A small multi-label image tagger, trained from scratch.
Data: 295000 training examples, 27.2 epochs.
Rows from block 4 of a small multi-label image tagger, named by matrix and row number. Rows with one number belong to one neuron. Each number is 500 + 40 x the weight over its row's rms, rounded and kept within 0 to 999. All counts start at 0. Numbers have three digits each.
Before each neuron's rows are labels from the 100 images, of 14848, where the neuron reaches its highest value: "peak at" is the part of the image that holds the peak. Only what is clearly more common there than usual is listed. The data: fractals drawn by 1,000 iterated function systems, in grey.
# fc1: MLP up (model.blocks.4.mlp.fc1.weight, 1152x192), inputs 0-191
# fc2: MLP down (model.blocks.4.mlp.fc2.weight, 192x1152, transposed), outputs 0-191

peak at: middle right
fc1.641:481558462417513487494423520488485470496510489483605543467543516505504475462467518400518459489467506499466495476485462485532563481501536406458566464440578554450517538423425466506441514516437490527524473452511608473551524546468515534414464544495432509516540449432506501505542512453539507475546509580436493598511499484495495577537545565538546474492513567449561531484533545532480467506472531487533456455481493522548520488462465504517497476487548468452465515496523494538453540547464503524523523572504452444519479586455456465560476514468508575502522530535522539514530497519514469533
fc2.641:481458502607581501519552497550431500486510494500494465484472545479534553521517531537543498461473489458496489502522516540582436444490508548516466490466501527443478521447502560477528483564535430476505480557500481530471480516494529537434510530573531483520619491478514446494472520490506551517463466498522534457556520436502501500530504476577514552520495472530490473508539495530533553502528500487516467424463496584484476507408531492530540493521475507521504473570493509526426404351511508501467524417513606492390530522499469502451474477478468464428427488508552550489537509485487506442

peak at: bottom centre
fc1.640:518500511423512494527478618523494495437474527501430449496487523483485461524483522529518509476534499511509525515554508453459477508535463467520566512505525447559482458525505492515456401503518561485484463477474510488496558520462492447486515505501465490521513536474500524586474528565494519429490524488454397529544482482474414499543482537504553517480496478491384567510413543481470533491454501533474464411625389468440540476533379460468501533530487511509516550539426487472452528552510519502494487546571473528465451462465539484536541473502492494552476487491543534524537564492492485568
fc2.640:464478494453574461507497424527576499487443567523617496539518509488504494477484483485468541521497480448499530500496548419458501472487435498494490464509500448486519517538530481518531484488556482529492521435531486517492444447513478496432496513448531468480446505500556412547588511577516585548554465508547568488549543525503556489411520456484488453515395486456499436497506450526514507506510464512471400487509566503515492499460506509475499487512464452560461517487546527470483476620584470561486504475502485523593502503560511453524539440513507467445409474445488537473509499475561500532

peak at: middle left
fc1.620:519525502530518517500516453537511579470504468541506535561521461497448512546573493584631455506518515547547517449514469486493503592521485537508540481499520456552529529524535473554502516494573495545478408485475514444484602505457529501494489467471493490503485529459466548643448520592462524438469523499491461559502484440473518412442489435497506515468514429510506506522475546465489487506493514512474503526622420460480540581487436497493492525485533493547507533495517557568557477497541444508498521457522468473492442479429498516515461520530523528495512485485583537464481548483490456540
fc2.620:491487473395572474501468421453555495470451497496524475522497563482463491553477517487470480511520463463462498472524508469456524450449438459498475495522492549487553548513480478530554450580477472519501509443518523518498442463524425472480515526435513516442408503511481383477459488529486535543492511537508546493519481673492590459464501520517512469504512520461488505494543510452475470467533526505448453451478488513519473479422518551471466453492456465536485521537487459504395547401484542495466517458503568525506556543517516526508513522496556418426424515456491510478527511550553513464

peak at: middle left
fc1.222:472515529449421552466476501488486537468534503535555477428518485478462473509485531519568483510509497525511480531538579463453491599479456507521609506502541499536523506565425521557501460538555485576502408525501498486543547465459529494429483461454503451482528516493439540590409505546515522473486549579480428539521441462524493529480509595447533496482451507488436544515544545516530488466477571499501460471602413496481478508504403495462474531459510479513432509473546469562519474494553497500563485557549500491431457499463553543501485506506467537515479472495581527500492539494479494495
fc2.222:485475519433576499469546442499551503486513545481557495497460479503483518516485486473466492497501462469496515444555487476488478470436511497502454518445439535536509574550462459478537495507497484518482440518511481559499448471495468507492555524439559465437474500519494495493463540548531536470548444516513512453531556646459616450437480427493429458507501476485490594460534455464496481457445467509476480446528523501442503545426523551489475502493449484550453515475516515494390490552493470541530425506514481504496506595561500475553511471547552441461420479460550461433544478491562549493

peak at: centre
fc1.708:497546457513503553511532497497450469520515491490450546535425440558531533536507502540539523523441478471497515531521540469531467578493481522471522474435543442570459533530559470509511441599481547461463469557423468443528581515569488385505465493531462533509470494486524494539526612456484560465461479507546488491544527528512507486469466491454553517457496470386489538533532590496472547456486597535450512496502505503576523504565459460516511507544453475527516520504514462519500534510500550527517469457447544478493455578540452490498492449445480488475441515508494536554452516524542423560
fc2.708:417454444487473443463492496498506432556486504528500504466490518507536479410451525497568482471534537448505442509430503490465482504545470455558488551568525412409523486470495522549474492521424476541454483563491524469504456433530517534548541421480535464484472481420516475511518491478512479515503573543504481407495472486425506486518514495429528527549563444513487517431574504420456506562554521566505526517522486573540456477491495599455459493497464517522487476499495530454465442472408493466506545451469494554489480489528465498496405534515525469489489435559501479514475545496511561563

peak at: middle right
fc1.348:534477514522447519522476570409485525516494473522508433470453511559512586450498584508409541474516406498472519515513497435522554502484514422481506510531495524475506428496478514468463479531543471504543517504489491513492445491498509474507532502532483491470461482517596548506497512426464516510509523473520507486466461529470467551494538500504468548540510550475433505528493489436503451517489541522393506489511514542457491509498617517558527390545502514630447397490504523462560503489520546618477508544536499468500552545464559439493507496440530485559552501486484452489435505464455518525
fc2.348:491432513496465453471521471506488522485502512363528541453532493454475465470494473470493539603508624475449548457469483576401456453517486475513453489495501528455531476567491493530457535519524474521507488507512501474534535499488487523483471543509506474465566517519392532583545487489539449530562526480522511525489563471534489503504482521479490470439496494576499536571479464473483489430527484447579475452529459465498484496484503508510587489520515529416495597546466515506485436489482450428475501535549520485492525464536561551479494521596429466528559483455514487505534503599462484536

peak at: bottom centre
fc1.249:522539557559447485466474479573504539466585526552472412515455489546473513574516516535559498481483528543465475471473449452470471495464556544527489551478501419563524489507526512547503447509575502537463463557486465494519514510464448475463505451544555484569530534516490468567539530526484476478442475479504510575472501493469513452503498485532513560486571416460520500523523519445498447436505478493483488520617402533489487541493458529471496524566388513514573505488555545415578495506474507465494449467478476478537507470534529474465487498498518463526502478489489433527497625450465509559
fc2.249:542494518503578530482429513466598481417427561523505489503489467514437490477460470536464489487515509510494497480545608374383490468477419465531510508532497558493489512541508475533541493507605532514512471512502505546510490455539449470515480505481449525486399510483529527533434453636504539443537549493508495496521465560486559512469500550542506475509540533508528486464530494447500495501529492500426521494508525564498521431435516552495481486529485451504496535504467453467433548478494488497532548455488595501574548546502488484532527489529473477506435470501491579417485492504525487526

peak at: top left
fc1.746:447547485438481498512541603452485424524474510483550499491492529575555478443439525480497429497505507443440510498495503524470498573552441455429506498487503583529504496522520521535484510544443463459497434522501493606518460482525442522475505549497498509488523509502487455433443546428583512449500506564519404476474510521534541488477478412539486453503452502494494549465485447574499582525463593532483529491517455443527441462513543482447495582434509517510438492472493483492490507476513498492462551545454439455511505536559523533440507490504492487424455518486510564479541450490508473410
fc2.746:512488504655371473493561543538461546532529438477512518523504439504422503502483522477515477515473545535502530447436520562523515556529560531513486502519483497541465510508474500458453523504442535566494459487499521483481501497499535526542549493472501478511499524431483669490444481471457509540553515495471534507482537500500605484472461513535507515497471502478443515519505458507503546477538459519530560488521450496482558599467521491572490531447417488516503509496490522469599444451432485555526439480505487451407442507490492520547497467527542502527546505511444474515493459491510498572

peak at: centre
fc1.530:425506563492528525489559525562515443494484526503458507475457497552547595438517514477498506488473531539568524467503487477487463571546482524513568541495506496469456424523472542463506472551449513508569498539431494542494546480554504403507492424524553474459470507463492534492556542433478459509595517472549431524504518522444500507543478465488455516533499430447453495510482530475420373508448625504545556453463548480498506486502435534470546441535443548504466512438484517466525485506452517467499418493503466499531510537546473505470480428514510451527460493499487518488425529467530537464
fc2.530:418513528506462506515539547509436535512517596537449525535488519498495465523488414553533503462467464525499517500496494498534514517436509535516538474492488512485492552481500477404509477473530522544488496501485512458468552486545534519474527582489542457582569516516490569442522441431488538516482512503480473482486521405473594581468497487526465549503549490512407507428572464498566519501514464506570510581481529506444498584538528513485472568530469579500460521497503589526592524587474494524481489522506551483548399520490477546491542516503484527506511482486529484536466399439517480559

peak at: centre
fc1.212:570550554441424503502511542473513517490496507532502488495491573494497456534490564585534504508517518469501507522472584489528521497484438490498538540507511484576558485527485517524457382546502611472464421487552582464469533467507427512470461457502507451509476456509476462506518522463533540414440472518488506508548430498474557488428478470526484512480407476573415504470514462491434571565477565471556534483551425500465503489542495513522487538471497476500472480469487428532606541438499496481497552548497492526452489456474517505465515516493437511495495545437505560567515557502533493530
fc2.212:501513463496550474484497522474498450501493486526522518558479501487495520534473480507489528513516527482459491501436496468421459478468518485540490507536476481499453544519456474474532553423511502477503536397528524503499458482525569499506525486472529521486479486494526433529426490528546511553531462493499484524510546619519487568478506517547502491496531536497512502493477474485531529473615489508476349525514470495455530568404510480530509467541573484540455466550557494502586511264502461512543513527503448551525472566530529503514506448531543463449533505508495496489510505475548533533

peak at: top left
fc1.17:529447497546553510544530476448531564506508486496420462529528475520525514494546461493486543504534522515535545499508484490556499438539503544503510593487520507509463486515396405451520576454528519553472560406481540489516569432521547474564509502463507524532487567502489457517555497575523543545509518435505446542472510481471439522475430506437539497505467519477495461510469513465444544531501426544472485529497473499541548492460513509535493454519510554559585520546499564554552500482588463530482476476526472558632521482441462521506486449536567504554570476495441549512527492500513439514
fc2.17:503513524483604500469487470495533482480510497563526471526519567507461454503531516528511523503502485458502479538606479485521561496540455481480539462524505450502544485463532541494483467486514486493534529496477519468511455528475502483394457515527521428494537491507516533531602507510481523514504508527528537472494485586481717524507535431497551491523509473490519473497467544497483496515488527497469548475476436481552493456518518481448498492504539517493487540530478455547451592706507482485475484464509553478497508439488490512421524518463479497446507519477446546551511519538496448456

peak at: bottom centre; middle right
fc1.197:474515457427468528550426548500509501435478490468585512498508542482446475496410496490539462509510507450464461565474532507471551463454463459537541471494532659464496549441410467476539525501502520449496404443548522492531479527494494521464510488504489510468565469453474525557494429462523504439510527591460526510431408492535492539540536589496526473496523577528472520443489483519532516528522558492550435531485546490526490478470473511530488474415609497494482479474492474518462444487514505492506522595484445488493508556449488485494501493494489485524574552510532492514542575541530490495
fc2.197:483444487579578494523542470523477546506510479519524505500502403486449533495496521518506528491487471480533453494467569500543459479484534531519488515451487484498499516458502509480483494501576460519511515528475410552500480488521544526516506514445501573506525484511532570513470521466558502482516424507484463451515535575520524524392493433585495542504489510520472514519513492506516523520511505512491491447550483489452509566443568482519524481495483531506483485592519546556693447292506496494540489471504519496456465581488503457555487486517495509523485491492552489513536500504464508428

peak at: centre
fc1.189:445492611469455540498509443475567520552492501504503484439471585514463490493473532442471485544507506412534444501465597530512563467424533500493536533507443551445484474523473594495533505502521458505509464488568468492487448490500460520449513524447527499430470430422492492489423463506452433520528534550511520470465456515524594442411548525445430522484509502566490445509533480480481451487537545426551560510522486510448491432428469499452516475461501489498404443464517503488524472459460523486581491527481485526453485505483526565563523515488479509459459498502499452494474510519487570496
fc2.189:516523447409519477473505567526459458494560514478495549482502503500434545474507458483556510521512485536504516492438487474496470494490530551483453523422482506543465523544500483494456594475421528476436505502508548479526542470490569527554556491459528533476503500508521528525448555471533453491568490473495455473493520545504446531603442472500456473469465438534460551512467445422560546513417460494516481508507436466434517537510482515537478541462581510511554438441468485545456505493510528485520438569568395547555483606480523442499485536508545487465513558559533459485503436506437528546

peak at: bottom centre
fc1.293:562530476484487452450478535555502488449471544486474505514474583492520465560463529481494519469470488517443500492492392470473503507522487459520478526466511425548498498476563492491482533497434543454525476554489555490536534570534536452488508505545496510520561527522475503480539560413449469525494446474496499523531523517529467546575518552578521466506496503461507569580452532566533525470500521461459581447515472514473491605564410438494460496523463439479573501479504416443457521507439534476502430503433456498498508457578531490568570433487482478577474431452481467488486529495456536503
fc2.293:450476507652462516540507495533457511539468544535546459476513405488467507449573470512480476487478457478538531482526529407489483544506501550523506511524491470477443509568494492522550424504515507506511469438514449538480460441527440516503466469528504548500434494500492418464490458544502524444484491489546543473521512314487518455379511512532513508498509503515494493494525448556486546520531462501474526532493565510513539455524503540490508488485521489468475472468533507554595474625581488479503558513490532511557534457550512523498501477536471496524438497505518597493497492475511470536

peak at: centre
fc1.107:458493616516494443448546540503443446457527517496463524514478467496500520511471518527548458471495507464512525450464476474440449647554484483471512482468449484554512496527634531487514490502490417465517478540501472573469477538590417505478520511505482462522492526521476482475458519490496509498438488474528454466527511496506550464487517329498454522498503413534454519516483483571520534497492539493454559459541421472486498524517514464453467545512478473501441498470513472487501519493436516494503446463449517496434525459591529542527525476488488480455512458463450468463524472481491525397
fc2.107:529494498532432478520497527455512545503447430452483499492507473496463480522510443427429429536522496584486529494550542507468521541467536501505469524549503551525476512579489477490483459469439544525501438495492413494479509432536458487635554452451481509505435522507459590454460449541531483497523558511489519459550519468503428448547471546537501519479516529499464495500457466478510527489471474531511568598494521497491495586523471541492474505463423467500556508521473496495597471528481483482501475572520393498497499536518521508589533498535589498486488476518467520503434494544545495619